Rows from block 6 of a small multi-label image tagger, named by matrix and row number. Rows with one number belong to one neuron. Each number is 50 + 15 x the weight over its row's rms, rounded and kept within 0 to 99. All counts start at 0. After the name is the row's rms in percent of the matrix's.
Before each neuron's rows are labels from the 100 images, of 14976, where the neuron reaches its highest value: "strongest on" is what is common among them. Only what is clearly more common there than usual is listed. The data: rendered rooms with furniture.
# fc1: MLP up (model.blocks.6.mlp.fc1.weight, 1152x192), inputs 0-191
# fc2: MLP down (model.blocks.6.mlp.fc2.weight, 192x1152, transposed), outputs 0-191

strongest on: ladder; barrel; largest object: barrel; largest object: ladder
fc1.272 104:51 31 28 58 72 23 15 74 64 45 59 47 42 60 58 62 74 59 46 39 48 48 41 52 76 54 59 60 58 74 69 41 59 55 51 49 41 68 51 44 47 46 44 81 52 26 33 84 38 58 24 44 53 49 72 48 42 58 34 50 45 39 32 49 25 52 18 31 30 64 53 68 07 23 52 58 47 58 55 47 45 36 77 49 76 47 43 58 39 40 66 65 52 41 30 50 41 63 74 47 64 59 48 44 78 60 54 51 45 48 50 53 46 31 51 51 48 86 47 79 45 29 27 50 43 69 40 00 58 35 46 63 29 50 43 46 30 42 29 45 35 63 61 41 87 47 40 51 82 56 45 58 41 16 46 49 60 51 42 32 68 21 40 50 38 38 37 57 21 51 50 60 47 51 59 65 48 53 44 67 27 60 42 71 76 45 57 63 50 56 52 62
fc2.272 100:37 17 54 54 38 51 44 44 55 21 52 58 34 61 61 38 54 39 52 45 55 58 55 57 44 24 36 41 70 50 60 48 18 50 41 56 42 56 30 63 52 65 24 63 51 43 61 48 57 60 72 44 60 64 85 54 44 42 31 64 26 34 60 57 58 41 50 47 64 24 21 52 29 44 68 26 38 44 48 39 36 62 45 77 37 69 48 43 39 72 60 23 40 28 50 53 36 37 56 41 82 29 32 42 55 51 45 31 50 45 54 42 57 75 56 48 46 51 67 51 38 56 55 72 57 74 34 72 47 52 76 45 27 74 26 46 49 57 58 27 41 84 72 50 42 31 39 21 71 16 55 24 53 56 39 23 58 56 66 67 82 33 11 60 43 51 44 46 63 28 41 46 70 51 51 64 37 41 64 62 50 61 55 56 46 54 96 54 39 32 61 66

strongest on: teal walls
fc1.566 097:53 55 58 28 45 19 32 29 53 56 45 42 57 40 29 54 45 51 63 34 48 47 19 35 60 43 76 39 31 44 68 58 54 29 71 71 55 53 71 66 78 32 64 59 34 50 40 50 61 55 72 52 67 24 34 54 43 40 59 42 64 67 50 66 53 68 61 57 39 67 50 49 48 37 62 39 55 58 56 50 76 47 32 61 41 90 54 58 54 49 50 39 43 58 53 51 32 59 38 24 46 68 72 57 36 16 46 49 46 42 31 41 29 46 39 80 50 38 49 51 40 55 30 35 52 31 38 50 61 52 76 36 40 18 26 40 40 67 75 86 50 55 55 62 51 58 71 62 58 62 62 06 58 19 46 52 38 37 72 50 59 59 27 35 48 44 72 79 68 62 77 60 35 73 21 64 52 57 45 60 48 66 59 59 61 48 51 53 24 15 63 43
fc2.566 095:31 61 80 29 44 38 47 27 44 69 45 34 43 72 26 59 47 25 37 60 54 70 66 77 58 58 31 61 40 43 47 93 39 29 43 38 20 45 24 52 79 66 32 49 38 60 72 77 63 72 55 54 75 40 30 59 43 27 46 81 51 54 43 61 27 46 62 58 14 66 52 51 54 40 39 62 80 44 34 38 45 49 63 52 34 28 55 56 44 45 36 41 38 46 48 52 43 53 48 51 38 43 71 27 33 74 63 53 77 28 40 61 24 53 67 51 50 54 52 11 35 60 63 64 23 51 58 62 67 60 54 56 55 57 40 35 41 39 55 38 59 47 63 52 39 62 51 56 24 52 28 34 54 49 58 53 55 73 42 66 45 40 48 27 65 27 46 39 81 36 70 48 49 67 25 10 67 50 45 50 47 61 68 35 47 56 61 35 64 53 49 67

strongest on: ladder; largest object: barrel
fc1.689 101:25 53 23 64 95 64 31 54 16 61 82 31 46 72 75 46 75 56 54 30 51 52 60 61 58 65 61 28 64 12 58 42 51 49 33 39 40 67 44 29 58 55 29 61 57 79 47 67 35 53 49 42 49 58 45 43 46 46 61 50 65 63 60 53 57 45 33 50 39 54 57 53 41 34 37 43 37 65 40 69 56 56 47 31 36 50 47 32 68 36 88 44 56 56 38 54 65 39 61 50 34 53 24 48 47 61 45 39 58 20 37 37 60 38 44 48 61 70 36 28 44 39 24 72 48 76 50 54 54 49 29 66 61 71 55 55 61 67 43 46 52 68 33 40 64 46 08 53 37 59 68 34 66 58 60 59 60 15 56 59 52 49 61 38 74 73 30 90 54 27 46 24 41 54 44 34 51 57 31 49 50 20 44 67 55 67 55 45 21 51 32 62
fc2.689 099:78 31 36 32 42 54 30 39 44 51 58 44 53 55 61 42 60 59 54 72 47 61 34 48 95 53 51 67 50 55 46 27 24 72 16 52 33 35 72 40 50 63 29 49 32 41 60 39 46 54 68 37 50 29 58 71 47 60 42 49 49 27 74 50 66 79 53 50 49 38 49 49 71 37 35 12 36 55 24 66 22 43 41 55 41 71 46 45 36 61 66 43 43 30 61 40 34 37 79 51 38 42 34 75 34 78 98 55 37 48 49 63 55 64 45 54 35 70 40 60 54 64 43 37 40 57 59 51 24 50 48 63 75 52 46 44 55 69 36 36 49 49 66 31 39 48 50 56 57 30 48 28 55 61 50 56 30 32 40 36 74 51 43 52 52 63 62 55 30 36 31 54 43 69 73 56 52 49 43 37 32 41 10 67 57 21 50 55 28 61 86 71

strongest on: wallpaper
fc1.122 097:37 45 16 61 36 43 62 28 54 48 27 51 51 69 97 63 53 46 78 51 67 61 34 34 48 56 59 43 68 54 50 61 33 54 59 61 45 39 63 86 56 46 42 57 18 52 38 42 67 30 59 48 38 63 46 80 54 62 45 42 65 78 42 66 42 62 43 39 53 48 93 74 25 57 71 48 37 32 41 83 37 32 88 61 59 48 51 52 38 57 54 60 59 53 37 61 46 45 61 50 37 37 39 46 55 52 49 48 44 29 64 63 62 56 59 48 67 71 62 52 53 24 64 73 74 87 61 55 37 43 39 61 78 56 34 41 47 58 46 54 83 54 57 37 57 54 74 31 45 39 65 53 46 48 46 50 37 43 83 57 41 52 34 52 73 47 35 64 16 26 70 53 55 65 67 48 42 32 41 67 63 55 72 33 40 43 46 50 38 75 45 15
fc2.122 088:77 71 42 57 28 65 42 49 47 49 70 57 55 31 74 56 18 52 67 66 49 41 57 57 24 32 43 26 62 42 62 37 46 38 64 23 35 31 48 57 62 47 59 42 30 48 45 73 62 55 54 30 63 67 21 50 50 56 58 54 57 49 50 56 41 54 35 47 58 63 58 45 57 42 56 36 63 45 58 34 74 45 46 63 41 39 70 55 70 51 44 40 54 69 38 32 42 68 39 31 42 56 44 48 42 58 57 32 29 43 28 32 50 65 29 54 63 46 43 52 39 75 68 36 37 62 45 65 60 50 65 68 59 45 57 53 51 48 40 61 60 42 46 52 00 61 57 69 28 25 53 67 39 47 51 43 71 39 25 23 25 46 59 42 25 44 53 46 63 46 76 73 49 63 82 44 20 55 51 46 46 55 45 44 46 47 38 52 48 62 99 30

strongest on: teal walls; white walls
fc1.511 100:48 65 56 60 43 41 62 41 54 48 25 32 31 25 47 11 31 29 59 43 50 37 28 55 52 60 58 65 50 62 28 04 56 73 60 49 64 18 63 83 31 51 45 30 46 51 44 59 29 51 70 39 41 65 83 62 39 57 60 26 35 64 62 64 42 42 11 51 41 42 34 28 57 59 74 50 43 60 57 42 59 52 38 31 32 95 40 48 55 69 26 76 44 24 68 64 42 67 73 31 53 65 49 63 66 47 35 74 64 69 59 72 50 07 46 58 62 61 39 23 42 54 44 64 20 48 67 63 43 65 42 64 41 40 58 40 37 45 59 66 51 27 57 41 69 45 49 57 56 54 44 61 34 52 44 27 34 29 38 50 66 52 62 46 45 75 45 49 50 44 50 34 26 50 52 47 69 45 37 53 37 49 59 44 63 50 54 72 51 43 38 48
fc2.511 107:59 47 77 30 40 48 39 20 43 41 70 73 29 58 46 47 29 59 26 67 65 52 32 71 44 34 49 58 55 34 32 40 31 42 41 56 53 48 53 40 49 58 50 43 35 36 63 50 47 54 53 33 70 55 63 24 62 36 52 39 25 53 64 33 74 31 51 58 69 76 48 09 30 44 54 18 60 37 23 56 61 41 48 59 59 51 26 23 53 49 29 43 31 58 23 55 51 41 57 48 80 64 40 72 60 53 45 42 59 45 67 40 19 54 45 42 69 32 63 27 69 52 58 75 56 44 69 63 39 49 25 72 25 65 71 71 29 66 64 46 57 45 39 43 67 49 74 67 45 24 42 62 76 59 25 56 38 34 60 34 79 30 53 65 39 71 50 38 73 59 40 68 52 51 58 46 50 44 30 41 33 62 46 34 47 64 69 29 77 41 35 35

strongest on: orange walls
fc1.647 098:49 37 40 40 55 50 53 29 37 52 55 53 44 57 63 72 37 52 52 64 36 56 92 72 84 52 64 33 38 59 49 53 28 62 50 41 50 67 54 44 35 59 35 38 61 42 27 49 51 49 42 26 63 53 21 66 38 51 56 30 43 55 44 69 32 63 43 32 49 83 53 45 64 23 57 77 41 60 62 73 65 27 28 51 34 51 44 55 02 28 37 55 27 42 71 36 44 24 46 63 37 65 65 57 65 34 54 71 41 18 33 45 30 44 51 41 56 63 51 30 44 39 55 70 23 60 86 41 70 45 54 60 42 61 71 55 72 83 34 45 46 57 50 30 56 37 25 48 50 57 47 77 55 53 48 34 59 34 47 33 52 42 47 88 39 44 43 68 60 49 33 34 57 64 58 49 50 29 46 63 60 60 47 58 53 32 32 85 28 70 42 38
fc2.647 102:55 46 58 25 47 53 68 34 76 74 48 53 37 76 75 49 51 45 28 72 62 67 61 54 60 76 11 57 53 47 38 23 23 36 38 64 31 65 77 45 57 45 52 55 34 23 41 72 82 44 28 38 42 35 33 37 62 61 52 40 63 47 21 33 32 45 38 68 45 48 57 49 56 29 52 57 53 38 52 29 40 57 74 52 41 41 73 33 44 35 26 65 27 75 29 43 43 24 64 47 55 26 46 60 67 74 55 54 28 36 45 66 37 31 53 53 72 71 45 43 46 57 47 63 62 55 78 30 51 61 34 61 45 81 55 69 58 38 85 75 43 30 52 54 46 43 36 35 49 46 41 59 56 64 44 59 41 53 64 57 66 41 40 58 60 33 52 60 44 52 19 60 64 49 35 21 33 38 50 61 73 36 65 54 31 46 68 52 32 22 47 33

strongest on: wallpaper; white walls; grey walls
fc1.746 092:67 53 51 51 82 32 27 32 51 56 68 40 38 42 42 30 51 35 30 84 38 45 19 33 36 26 34 30 76 51 45 53 39 49 35 70 77 53 64 49 34 50 56 23 64 41 47 42 38 47 61 55 48 30 66 48 15 43 25 50 47 53 37 55 59 54 30 58 32 66 52 72 39 33 54 44 45 74 66 61 57 51 69 78 53 52 51 42 47 53 50 75 41 43 63 67 16 47 41 46 31 58 78 31 29 53 37 67 43 68 41 34 52 61 02 40 72 66 75 52 45 76 43 59 60 65 54 13 67 51 56 71 52 52 43 47 27 40 67 58 48 50 25 34 69 53 41 63 38 53 39 38 73 65 87 44 64 41 21 66 49 62 56 52 35 62 65 55 31 46 54 48 38 61 73 38 47 66 51 72 64 52 32 53 46 42 71 59 49 52 61 43
fc2.746 100:56 43 75 55 65 21 39 60 63 70 39 70 56 44 57 67 35 47 63 70 50 48 46 60 45 34 63 45 56 34 84 44 50 40 19 29 52 56 54 47 37 89 53 33 49 55 48 52 58 50 51 63 45 88 40 57 42 59 41 31 43 57 34 41 53 65 66 30 45 78 22 76 24 51 51 35 30 42 48 50 47 50 32 62 71 29 44 17 49 29 63 67 31 31 25 58 56 39 64 66 47 27 66 56 53 41 39 56 49 73 50 40 64 20 57 40 41 64 79 68 45 54 42 45 48 38 49 53 50 43 53 77 73 35 15 65 58 23 53 29 52 49 43 63 31 68 35 63 52 56 31 82 54 58 43 41 28 55 27 50 55 28 41 46 44 80 61 17 71 36 51 55 22 29 49 59 60 55 59 45 31 49 48 45 69 64 72 45 24 37 51 62

strongest on: umbrella; largest object: umbrella
fc1.727 105:47 72 14 48 36 74 32 22 58 64 47 75 69 34 67 32 26 46 58 42 34 51 67 30 53 40 32 56 62 55 56 41 65 40 42 57 38 26 51 47 76 60 36 58 48 61 65 38 45 40 33 38 58 39 64 41 32 32 54 58 31 87 28 46 60 48 27 45 27 54 61 41 39 68 45 67 39 61 62 48 55 42 34 55 40 51 65 72 48 33 22 67 32 55 77 31 44 59 53 24 00 45 35 63 43 42 45 52 61 36 39 50 48 77 33 52 49 50 46 62 44 44 34 59 81 75 63 52 57 60 52 19 74 39 76 47 32 55 51 37 50 39 78 48 48 43 49 79 51 59 49 77 59 62 53 27 41 34 53 57 53 51 24 66 54 61 17 45 70 32 63 52 74 42 62 21 52 59 55 31 40 51 56 55 55 82 48 50 48 55 53 32
fc2.727 111:53 61 81 47 37 40 30 61 14 63 81 29 48 60 34 50 64 72 54 68 38 68 37 24 40 36 43 40 54 52 28 08 39 75 51 58 33 57 50 59 35 29 66 69 46 34 61 28 24 49 53 39 57 49 60 49 71 48 51 51 46 41 35 51 58 37 51 60 66 43 45 43 50 68 52 63 35 39 24 46 39 47 47 68 37 55 64 74 23 55 69 53 30 73 89 21 37 61 57 30 53 45 61 58 55 84 40 29 41 49 46 51 49 79 68 70 67 52 60 64 57 67 26 56 71 58 41 25 50 51 57 50 55 43 69 58 55 38 51 55 78 45 58 51 43 40 59 76 45 29 75 45 28 21 51 47 59 63 55 38 28 31 56 56 67 71 41 21 63 32 51 35 36 31 61 43 38 52 69 61 51 84 65 65 47 55 56 40 47 61 72 61

strongest on: wallpaper
fc1.212 103:45 59 37 53 47 56 59 49 53 68 57 63 47 52 59 55 53 62 42 46 75 25 14 43 54 54 38 27 72 70 61 58 36 35 49 61 65 63 54 75 35 64 75 50 66 49 57 79 60 52 44 67 48 51 42 64 68 34 55 69 37 66 60 80 58 28 28 59 61 71 36 50 54 66 32 62 27 72 55 61 58 51 49 49 36 53 18 55 63 53 25 71 24 61 48 43 50 44 62 92 52 55 34 59 53 56 27 58 72 75 32 47 76 74 69 42 39 51 63 54 49 50 63 20 55 76 71 36 41 45 28 51 57 45 55 62 35 36 47 28 49 52 71 90 47 22 47 61 47 64 47 54 64 60 65 11 46 72 58 61 36 44 46 40 53 29 70 59 43 54 27 30 37 49 25 61 71 42 34 72 45 76 26 60 51 40 35 63 45 42 51 24
fc2.212 099:45 38 22 36 54 62 26 37 43 54 61 22 67 54 58 61 18 60 23 50 43 42 35 61 68 45 50 56 59 02 74 08 60 54 78 47 52 45 79 47 57 39 39 44 76 50 37 28 39 41 44 83 87 34 72 29 39 63 63 29 58 47 44 28 41 42 64 60 31 63 39 43 59 66 37 26 31 52 16 59 47 46 39 37 56 53 46 68 66 57 71 45 42 63 41 74 42 48 54 47 14 61 53 70 16 28 74 44 72 58 35 62 56 48 49 50 55 60 67 31 57 38 34 52 48 67 32 40 61 66 59 78 31 61 60 51 44 48 60 34 36 50 39 39 35 70 57 45 42 53 52 41 56 69 78 54 38 58 69 63 45 28 42 50 57 69 53 49 52 53 42 29 40 45 68 78 37 53 44 39 47 45 56 49 25 60 58 39 71 64 63 43

strongest on: arch; largest object: arch
fc1.520 097:65 71 25 33 55 66 52 43 75 44 61 61 62 47 58 37 37 48 38 55 49 44 43 53 68 76 40 36 33 00 44 79 48 41 74 54 43 57 57 66 45 73 39 59 50 58 45 32 60 43 81 61 52 09 50 55 41 56 28 51 56 32 54 56 51 35 58 34 37 28 60 29 56 62 44 57 39 37 64 55 53 72 60 41 55 46 49 65 31 26 47 61 63 27 61 40 74 68 42 42 43 52 44 08 49 55 52 82 63 47 48 64 72 50 76 34 18 28 45 53 60 49 59 64 77 52 33 47 36 49 37 35 28 62 65 29 32 92 47 36 71 43 54 64 49 68 27 25 24 56 62 54 26 44 38 50 69 53 48 44 56 53 51 58 51 22 39 32 69 76 44 61 48 37 63 58 73 33 67 62 36 55 56 44 37 51 60 51 23 68 41 54
fc2.520 097:47 63 35 79 55 40 49 47 21 68 62 88 44 48 64 64 64 35 64 56 52 58 66 25 46 52 68 38 39 44 23 65 32 21 32 80 34 41 25 58 55 56 71 69 40 58 30 54 52 45 68 44 52 37 36 30 43 64 52 43 42 47 60 56 45 55 42 48 60 52 83 55 54 56 53 50 60 68 49 64 59 47 58 50 71 25 52 45 31 30 53 62 64 44 31 68 64 26 44 45 27 55 40 87 35 44 40 50 25 42 63 39 50 55 65 52 36 51 74 50 61 55 35 38 77 59 26 52 39 40 42 30 61 51 16 37 50 62 44 70 36 71 42 38 13 40 39 67 09 19 45 51 48 73 45 74 71 54 64 39 56 63 75 50 50 73 65 56 77 62 70 73 44 51 49 55 58 65 46 58 26 28 50 45 51 70 62 45 29 52 77 33

strongest on: orange walls; wallpaper
fc1.723 092:95 57 39 49 51 62 63 49 72 54 41 29 50 56 57 50 33 64 67 49 60 40 69 69 50 37 57 45 47 23 50 60 60 26 55 26 25 44 44 45 81 66 41 37 43 56 19 64 58 57 10 29 51 53 42 69 55 63 15 34 57 59 43 56 71 52 29 51 46 49 36 53 38 74 66 62 43 54 63 53 58 60 72 34 68 59 35 57 64 51 41 36 49 67 68 56 55 54 46 50 36 47 48 82 56 40 49 36 39 46 45 99 61 51 52 34 28 45 40 67 60 58 55 55 69 61 21 47 53 42 43 65 39 68 29 37 48 67 63 54 51 45 49 58 54 66 42 47 51 77 52 33 57 82 12 49 58 58 42 60 35 45 82 44 28 49 36 59 65 67 23 52 62 74 63 48 50 30 42 40 32 52 49 41 30 64 76 61 19 81 61 28
fc2.723 095:28 74 46 53 49 37 76 56 32 45 48 57 45 33 54 57 34 41 51 47 22 56 68 56 33 38 41 35 50 52 42 49 31 65 58 51 44 28 40 70 44 59 53 72 11 59 52 72 50 63 31 54 45 49 46 34 42 47 49 67 34 27 51 64 51 40 61 60 23 48 74 53 46 47 57 47 26 81 50 14 65 84 42 50 40 40 57 62 50 34 37 40 50 61 59 70 59 17 81 39 62 49 48 49 43 43 38 66 50 52 47 37 47 63 68 55 50 38 56 42 53 85 35 48 65 32 37 65 54 70 45 77 87 54 44 35 46 51 66 42 31 62 79 73 28 26 31 76 36 29 44 67 62 79 26 36 56 44 51 73 49 59 64 49 42 74 44 36 21 57 50 48 41 47 53 47 68 62 69 33 24 54 71 21 40 51 60 36 32 85 45 52

strongest on: arch
fc1.448 100:67 63 48 60 35 28 84 41 67 69 63 82 71 41 57 27 72 61 59 22 50 61 81 32 25 36 46 40 34 57 47 35 74 35 61 47 80 73 47 44 62 69 48 64 31 50 48 64 48 41 61 39 51 57 46 16 27 41 36 43 75 35 46 66 50 66 34 48 72 53 44 62 40 37 51 47 59 36 32 55 32 44 52 79 39 40 54 53 27 40 42 32 37 46 43 65 50 40 66 69 57 24 51 26 57 27 51 28 48 41 64 72 63 37 43 38 54 49 38 57 61 25 47 59 46 48 39 37 72 60 57 58 55 58 42 42 65 62 83 54 67 34 29 40 76 61 36 58 46 50 44 17 83 37 78 55 25 61 58 48 41 74 53 70 59 38 56 52 38 39 35 58 64 59 79 40 46 36 50 33 27 46 28 29 43 42 42 69 70 38 34 78
fc2.448 106:42 44 30 36 39 65 53 69 40 53 50 60 75 40 60 49 36 39 59 41 47 46 88 57 45 81 48 54 68 45 33 42 57 40 49 62 28 55 53 71 53 81 60 64 43 42 24 38 35 57 65 44 57 21 64 55 51 69 42 42 76 60 39 46 47 75 54 58 43 34 72 46 51 61 48 51 39 71 47 70 51 89 48 26 36 52 54 25 81 26 68 32 45 43 33 51 63 81 70 52 46 49 28 34 46 41 63 85 56 51 56 58 54 40 55 49 43 42 50 75 51 67 38 66 26 42 40 55 59 64 33 49 65 44 45 25 40 30 51 60 26 45 30 59 45 66 64 42 69 44 52 21 18 70 49 69 34 38 44 49 29 62 41 38 32 53 37 49 70 66 16 84 73 48 42 56 54 28 38 57 64 13 29 28 56 57 43 34 61 39 64 37

strongest on: arch
fc1.586 098:73 54 43 64 45 61 68 51 48 42 54 60 77 52 56 39 50 25 58 13 30 41 66 59 61 59 39 46 51 72 38 47 46 52 51 43 62 41 51 60 47 45 69 45 45 33 51 50 33 21 43 41 54 48 79 65 72 75 64 51 25 22 51 54 42 54 42 78 59 42 26 55 36 70 48 68 85 60 42 45 48 33 62 55 47 37 39 16 70 22 59 57 43 45 28 49 49 54 55 70 51 50 16 55 69 43 57 28 71 59 50 45 70 36 27 81 38 09 26 43 39 51 22 46 41 65 49 37 47 48 19 56 63 42 57 64 34 48 53 65 47 47 56 42 61 61 36 38 36 71 32 48 35 29 31 72 59 16 47 55 60 49 79 37 26 61 60 21 68 49 74 52 54 42 79 54 52 77 61 43 50 48 69 65 47 47 38 60 69 40 29 71
fc2.586 096:22 46 41 34 19 68 51 60 29 53 53 44 54 32 28 31 43 68 74 78 56 43 73 30 45 53 64 72 24 63 68 58 51 19 71 45 41 73 59 36 34 65 54 50 46 36 78 61 57 43 31 42 67 55 42 79 64 54 45 27 49 52 24 55 43 43 34 47 37 35 47 36 55 45 74 45 34 47 44 76 24 55 44 47 42 47 64 72 63 57 48 65 63 58 46 60 40 82 31 58 63 65 46 49 67 53 42 37 40 59 47 57 59 54 43 67 67 68 50 52 49 70 81 24 37 50 55 70 44 42 37 59 68 72 39 39 24 18 48 20 50 56 51 63 71 62 71 56 59 46 18 30 35 51 64 70 21 49 48 48 68 72 32 32 30 51 45 54 34 42 42 50 38 44 52 63 07 51 76 43 43 60 45 35 68 85 48 49 51 60 54 62

strongest on: umbrella; table
fc1.286 102:39 47 56 17 21 46 51 49 46 35 70 67 66 48 31 56 39 72 43 58 48 34 44 50 58 34 53 66 76 47 63 77 36 38 53 59 66 59 32 72 53 60 54 63 35 35 36 51 42 25 29 58 60 41 73 69 73 82 33 42 39 62 37 37 86 45 67 25 46 37 43 30 65 61 52 30 43 54 75 71 71 50 46 61 31 59 49 44 76 50 53 41 54 40 64 55 44 48 46 48 53 72 32 61 72 33 59 62 53 41 55 62 71 71 29 52 60 70 65 35 53 75 57 52 66 44 52 63 54 62 46 56 47 45 37 35 46 19 66 70 57 41 20 80 32 51 30 58 51 36 59 50 59 64 38 43 48 69 43 66 67 54 73 73 23 60 54 52 75 54 45 59 54 48 21 50 41 62 65 85 37 40 51 63 28 11 45 76 20 72 43 48
fc2.286 089:28 59 69 49 65 28 33 43 70 42 71 79 68 58 53 34 66 47 40 57 52 19 52 87 70 34 44 45 66 38 43 32 49 58 63 48 79 50 58 45 28 35 45 77 61 47 45 68 36 42 30 77 48 65 60 19 44 78 45 54 51 45 66 59 39 45 60 35 58 51 66 46 21 77 48 39 55 51 45 43 49 71 74 45 51 69 59 40 45 59 59 43 65 63 64 62 16 65 50 65 39 52 34 44 55 26 63 32 42 35 58 53 60 41 20 47 60 51 63 37 45 44 28 36 48 32 63 19 40 64 67 58 49 39 53 73 60 41 91 68 51 65 77 47 78 47 80 46 54 77 60 59 30 61 54 43 60 74 25 41 28 41 43 63 50 56 28 43 51 61 69 40 64 23 27 29 36 62 51 52 69 52 47 74 59 64 49 47 45 55 47 24

strongest on: ladder; count: four
fc1.656 103:29 48 40 47 48 55 29 37 59 51 73 69 49 67 54 62 73 65 56 50 53 35 76 59 60 49 50 47 55 41 58 43 50 05 36 51 64 23 35 37 30 42 33 41 31 42 68 20 42 62 34 60 38 37 50 69 40 37 73 58 49 36 44 63 70 36 36 35 35 23 43 54 38 77 68 78 35 47 42 32 52 49 46 80 65 14 37 44 84 39 58 37 48 49 69 39 27 46 36 40 44 31 61 40 53 71 49 82 29 64 31 46 49 56 31 53 84 32 62 53 43 30 29 50 71 45 48 58 59 16 33 43 26 51 65 65 66 42 80 67 57 51 41 54 44 80 26 37 51 42 60 57 37 60 50 68 35 51 58 60 40 34 49 65 46 61 40 77 46 27 36 30 48 58 51 58 49 38 55 65 61 34 75 60 49 54 37 40 76 57 28 66
fc2.656 101:74 33 53 67 50 36 52 67 63 29 30 51 47 57 57 67 10 68 56 71 46 46 55 64 36 70 36 57 67 39 67 55 82 38 30 37 65 60 46 25 27 64 54 35 45 40 47 65 39 48 47 70 46 81 66 74 61 40 78 63 45 41 44 43 33 81 43 38 65 64 53 87 40 56 36 31 44 34 58 74 39 51 49 72 45 66 38 64 37 52 34 53 67 46 74 56 61 41 66 71 48 68 61 67 30 34 34 53 35 73 44 69 68 53 54 33 59 47 39 64 73 69 55 74 16 63 36 69 37 79 40 55 77 59 54 70 45 55 65 59 27 63 42 51 52 70 72 63 51 31 49 63 73 66 59 71 42 63 80 67 55 42 67 47 34 45 61 44 50 83 67 63 65 42 58 38 77 54 52 58 52 56 52 46 42 28 56 35 58 67 50 47

strongest on: arch
fc1.532 101:31 32 66 58 43 54 48 50 63 62 60 61 59 58 74 48 47 35 64 44 19 32 38 51 43 41 42 30 07 43 66 67 49 62 75 49 60 66 64 49 32 29 47 19 36 42 57 66 58 65 52 41 35 73 57 29 67 63 81 33 53 58 65 48 38 61 48 57 38 51 36 42 75 40 62 26 54 38 54 48 28 20 43 48 15 35 49 42 51 50 63 61 63 38 62 81 63 39 30 67 22 57 40 29 60 43 76 55 30 48 73 35 84 47 59 70 34 40 60 27 25 61 67 60 29 63 35 47 40 44 61 73 52 68 63 54 38 58 43 76 55 66 25 51 72 20 68 56 54 47 58 43 52 46 60 57 58 47 84 49 68 26 74 74 56 39 15 48 41 54 48 36 70 50 38 45 54 45 49 43 48 53 26 62 71 60 57 57 56 28 38 59
fc2.532 102:49 25 45 85 55 45 67 48 40 80 62 65 19 59 88 43 48 82 42 76 40 51 58 46 29 55 47 33 60 46 48 37 51 41 27 27 85 47 37 75 70 32 44 26 22 62 44 18 56 48 35 42 33 66 57 47 63 65 35 62 74 57 24 46 48 51 51 57 54 53 65 44 37 51 25 48 66 46 21 54 53 55 56 43 32 51 57 81 12 50 51 64 51 27 72 51 49 46 43 51 53 46 55 48 36 72 45 54 59 60 45 58 37 52 33 66 49 15 52 51 59 66 71 72 47 28 55 52 79 54 47 42 70 51 56 60 44 53 62 23 45 60 50 59 34 53 55 40 54 33 48 37 35 65 59 65 81 40 54 73 44 44 61 44 66 67 53 40 46 33 47 25 27 61 57 68 61 32 76 45 75 55 29 25 75 49 48 71 41 70 54 46

strongest on: ladder
fc1.536 105:43 40 74 60 41 61 45 31 51 43 77 30 68 46 54 69 53 77 59 40 52 38 61 28 57 77 75 58 07 70 66 53 67 52 71 42 47 57 22 61 49 23 62 41 59 39 44 55 61 45 55 67 13 54 76 49 32 72 33 49 66 22 22 53 63 53 34 39 50 44 56 63 26 70 57 59 36 66 64 48 59 52 34 33 34 43 74 53 65 12 29 50 41 62 44 43 44 38 74 56 55 53 55 50 68 45 61 45 29 55 65 56 73 41 43 50 76 47 30 26 42 53 45 76 70 50 60 51 57 59 79 42 19 31 49 70 31 53 49 46 43 62 54 51 51 66 14 36 43 35 40 38 35 73 56 51 59 65 49 78 47 38 39 28 39 55 54 35 57 56 30 36 42 30 43 68 43 32 51 53 42 40 62 85 66 41 55 62 38 30 29 47
fc2.536 095:56 28 42 39 53 40 63 57 53 52 70 66 70 41 47 29 39 51 41 47 67 69 50 78 30 18 52 39 30 25 67 66 81 52 38 57 46 55 28 65 38 39 46 86 37 50 37 51 66 42 61 54 45 51 48 27 47 51 56 26 51 28 42 55 78 60 74 16 57 51 53 50 40 39 23 30 35 59 36 74 67 47 49 52 56 38 65 59 45 60 39 71 72 42 53 48 20 28 50 50 40 48 60 38 39 25 54 42 55 66 56 70 54 57 35 62 25 60 83 50 52 51 18 55 54 60 37 56 28 55 53 44 43 66 63 49 36 58 73 64 72 54 76 78 76 64 41 66 58 78 45 71 45 45 30 53 40 38 45 60 50 40 38 51 26 69 46 49 77 36 50 85 53 48 48 76 81 53 66 64 47 73 34 55 54 35 53 30 76 61 34 27